Weights of a small waveform denoising autoencoder: 8.97M parameters, encoder activation relu.
Rows from block 4 of the encoder of a small waveform denoising autoencoder, named by matrix and row number. Rows with one number belong to one channel. Each number is 500 + 40 x the weight over its row's rms, rounded and kept within 0 to 999. All counts start at 0. Numbers have three digits each.
Before each channel's rows are labels from the 100 clips, of 14976, where the channel reaches its highest value: "top examples" is what is common among them; "lies over" is the class under the peak. Only what is clearly more common there than usual is listed. The data: strings of digits, spoken by a formant synthesiser in many voices. In brackets: how many of the 100.
# convs0: first width-5 conv (encoder.blocks.4.convs.0.weight, 128x128x5, each kernel summed), inputs 0-63
# convs1: second width-5 conv (encoder.blocks.4.convs.1.weight, 128x128x5, transposed, each kernel summed), outputs 0-63

top examples: number of digits: 1 (41)
lies over: silence (98)
convs0.36:517489519481461518584573416495504480492516461499449484542501536607482522516483442471474493501494465412543542427496534482494498478532524470427446512457523425526477554472468510528497449544530534
convs1.36:557508490491458444527407483514437506496434485493468443501446580512472538549533532477547515466505487500514499503540422447528477529502510479565512482509589492456501511509495499462514432543426479

top examples: "eight" (59); thin (high-pass) (32); first digit: eight (26)
lies over: /t/ (72)
convs0.86:571477466463502546455491509504465482525468476543470503358510502473573467486503529502504429599456510529492567542499522594420444521510492545482468471517511451414488483494497556478481471491585462
convs1.86:480512568490502479501510457534519521485526493508505496594527501472509510539526480501515523395555540479537426473522507376610557484484525488551484542492533501520482419492489504485549479523493514

top examples: "six" (63); first digit: six (41); clipping (34)
lies over: /k/ (52)
convs0.108:522598520444534546503509563500460511529555508453497523485554508447513446558535511523463560485482454554483433489462512506466529512505504526537498538402513478454491492458506542464497540460477563
convs1.108:550414507488505493492471461428556510453489508531447506481461451521548514434526479532525495462440512500539496508520520521542470460482473422447506484540459542495439440573534435472461459438507468

top examples: number of digits: 1 (41)
lies over: silence (98)
convs0.122:528539529543482487444529405495514498469532603519469485494484510522483571465519459471550506520479468484523505477576527563589456533473582469510493493517443486505509575508545518569506463526491450
convs1.122:527499510415490483492445503481486486458439558505491526485482496524495377508481476461491440452444547514474519463508566472586468532548473417458535451498423515461545436441569445482477457501496447

top examples: number of digits: 1 (44)
lies over: silence (96)
convs0.56:479435546486449486465556422486520604492587425533446534473480437491512527547488521478443480459555453558479455487441443534441462501541436477477484500484513552486467439486394476541551469482504509
convs1.56:528478464455497512545532464408520491545587436552419561554564565514502464482505473516499551557581509522507507512583531537468539526517427560491518502465601514499556436479575471501497457472450475

top examples: clipping (46)
lies over: /aɪ/ (48)
convs0.82:500552529523472464496463536476464533531496525424496507494486440433462438494548528444463540468504489473529459550514496497505489501440462552491436588450564513475452488497589450449443506492416498
convs1.82:488506467500555568440487501509526479422456480536498526529514566519516495493506448491523502442410544566532494491547514483480486445518519425505542471554452556537537482455492565518496526518545505

top examples: "six" (74); clipping (35); first digit: six (34)
lies over: /k/ (62)
convs0.116:501526502494547575504468500501475508469447486471532546587536479512519447461533512593485542451498493553511449513492472492520490511512497500520566484535477512464522499502524619453479494473354461
convs1.116:514484534582397500512547499512565491514549545451442442478481491436536480557492506408533496574477486448456462498453465549481501480458524548478461527467468419525463489559443393496433500491552479

top examples: mains hum (92)
lies over: silence (88)
convs0.126:481512543490431426502456534487489553609480452457477564473535493482432451504579516499534516431468491499533502543507529514524487508453464562512486461455528593506518492519491472448527509502438485
convs1.126:555476467494519534521499460584486531445508553499462452535504485478455422496458506457408492577463538502478478504509417504496473484515489404480608512528434466498443493507478489495425482511545548

top examples: first digit: six (31); clipping (26)
lies over: /k/ (37); /t/ (32)
convs0.78:437471575493517509508511523431465515507509487404513505560510450464492470461498506543501619412482539493509446524508513510503513520473456530512554528570512499473533498503491566453474512492367498
convs1.78:499528432476455521497478425578523479520527495546515515485461505513458476540457544457519443580469455528489543468496451526441469457518534508472419510460455495485439429531477512490495533499533468

top examples: "eight" (56); "two" (54); thin (high-pass) (31); first digit: eight (30)
lies over: /t/ (67); /k/ (27)
convs0.119:524542430478486547489431470569492502524498521535512524397508538460584466505435483456558421581471520531514552510485555522447504474486468476506464513443509478458448497482544552485507453513593523
convs1.119:465458542529564431479473578433570581485494494481506480581497541482546505520511517556432590470501492495472532479421398509568525544512468561428488529552445551482525478468511448475505437501469526

top examples: "eight" (63); first digit: eight (35); thin (high-pass) (28)
lies over: /t/ (52); /k/ (31)
convs0.105:452606536430524544548453528491470504503472477498519510500533456480519472487524463604493496576499508506515420449531498505488495473496466530498493441584431492521562491521475525459457516453471550
convs1.105:534388477520343513476506441507585506499531551541448454503489519495508476484462488446535493423457557511481524539492470540428522508486536520484483517456503443468411473516514503487511450463491491

top examples: "eight" (68); first digit: eight (41)
lies over: /t/ (78)
convs0.92:535507514464486583542471499530470514439580469445509518585557471503505477528508457651519541463466533538511472509483521511508503512465514505497540529529462496512552473498458437474497575485432505
convs1.92:508545491467483540475509480475491505522415533546435502491435472439535462473484541457465464551412449471456538465538430501527492491490481485481462518549507577492441516520536509503512416479488446

top examples: "eight" (53); clipping (37); first digit: eight (29)
lies over: /t/ (35)
convs0.37:530538497440489539512470469500463493514557481520479516505511462493454472494503470497499499546431545501510558555493478464497458514502464496478516488497465581532517515524507351468422582470546431
convs1.37:505535520506484437459528504539479513506477468496464473522465519475588464479506562534558480498482569492508501418489527566482555461532523574517514497551535558484445448438483565496585411484469522

top examples: clipping (50)
lies over: /aɪ/ (47)
convs0.70:523568530407495547537442512510471503575557486502507576427556500461504441536589460475509476529443503544527477539549533527509486486517475526538406423528520548474493506486457523429476509457523455
convs1.70:504464484520467528475507513506556555475461489537393460519493499493462481442495582516461527512513493440557469501426473490510498453487474435429570544520483474505413476473524460489475536517467500

top examples: clipping (62); first digit: eight (26)
lies over: /t/ (30)
convs0.117:569641477465546623503489517509440513434451462421514515503531445478554464470510430490523503504509493498508585508513505547492480548499477568515448435460537526489504461516474507438481499465501489
convs1.117:460431510496498491454579482606549522477515539515485476465438546466534491495501524485514552543476516496503504479471468453423480449509426450429524607526417485548454517489418517535493472516445509

top examples: voice: child-like voice (56); clipping (33)
lies over: /aɪ/ (55)
convs0.33:517572548467496586516487524482454436492454514544464505486474518473516457511519445509417487548519486599486436546494466487518500471467471550466425433485496495462517530504529479459480433465446502
convs1.33:462479480478472500460462438500584542506470442436513500475538493503621497445488542508538524500536532467579491496566521485484459452488499445468580479453519457502506517529481493450557499506487568

top examples: "eight" (56); clipping (46); first digit: eight (32)
lies over: /t/ (36)
convs0.29:547543574534479502462460512573461506441500491471461502502539491465486488467571555480545497526442510516501577567554533589480457491472435526490527443463469541466560495527494476453530473451577445
convs1.29:531500496442485509468496448468538519518497533547459492518465526476481500507501368519508482534530522521493436475458425432538506510528457501493412526529462508513436514473483555471550525555457560

top examples: clipping (56)
lies over: /aɪ/ (46)
convs0.46:535568444530562618540462606529458517465527508452526520467487485459531437557466478575505496590490469534476524486508500548512527546478464490519490422578460390544501493515546552491459437497473519
convs1.46:477441556500413520533474383477574510472457534542437494454489472519505511511551497503522562421491579474519482513470476466507463412486518509472577472461511500500500477505499463499558546480532446

top examples: first digit: eight (28)
lies over: /t/ (45); /k/ (27)
convs0.124:529502490470446542531457488550476501509546495543515533457533507483534453469455474563474444544469482533499500523497483569477501548482455483531557442560453479560496507507527435463495528430526493
convs1.124:512476577562549524494546487482497480520514581499474450482471451473510502510518499500536556517454539459501488502437501432536509457490482503534448501492499574444487469504463515504482469506497515

top examples: clipping (45)
lies over: /aɪ/ (29)
convs0.12:591542501471463487496478462537497526445503508419538498550565521471446466448548502484483547450490500493564500529521533434500511465488465462551487510490578552521515528508430453469554534480504432
convs1.12:479510588511445519529448484501529486533468517512531491511457495493488489507468493521490478555399503479493505471478490584451496537459461597408481478542418519519494497512561490533451435496504556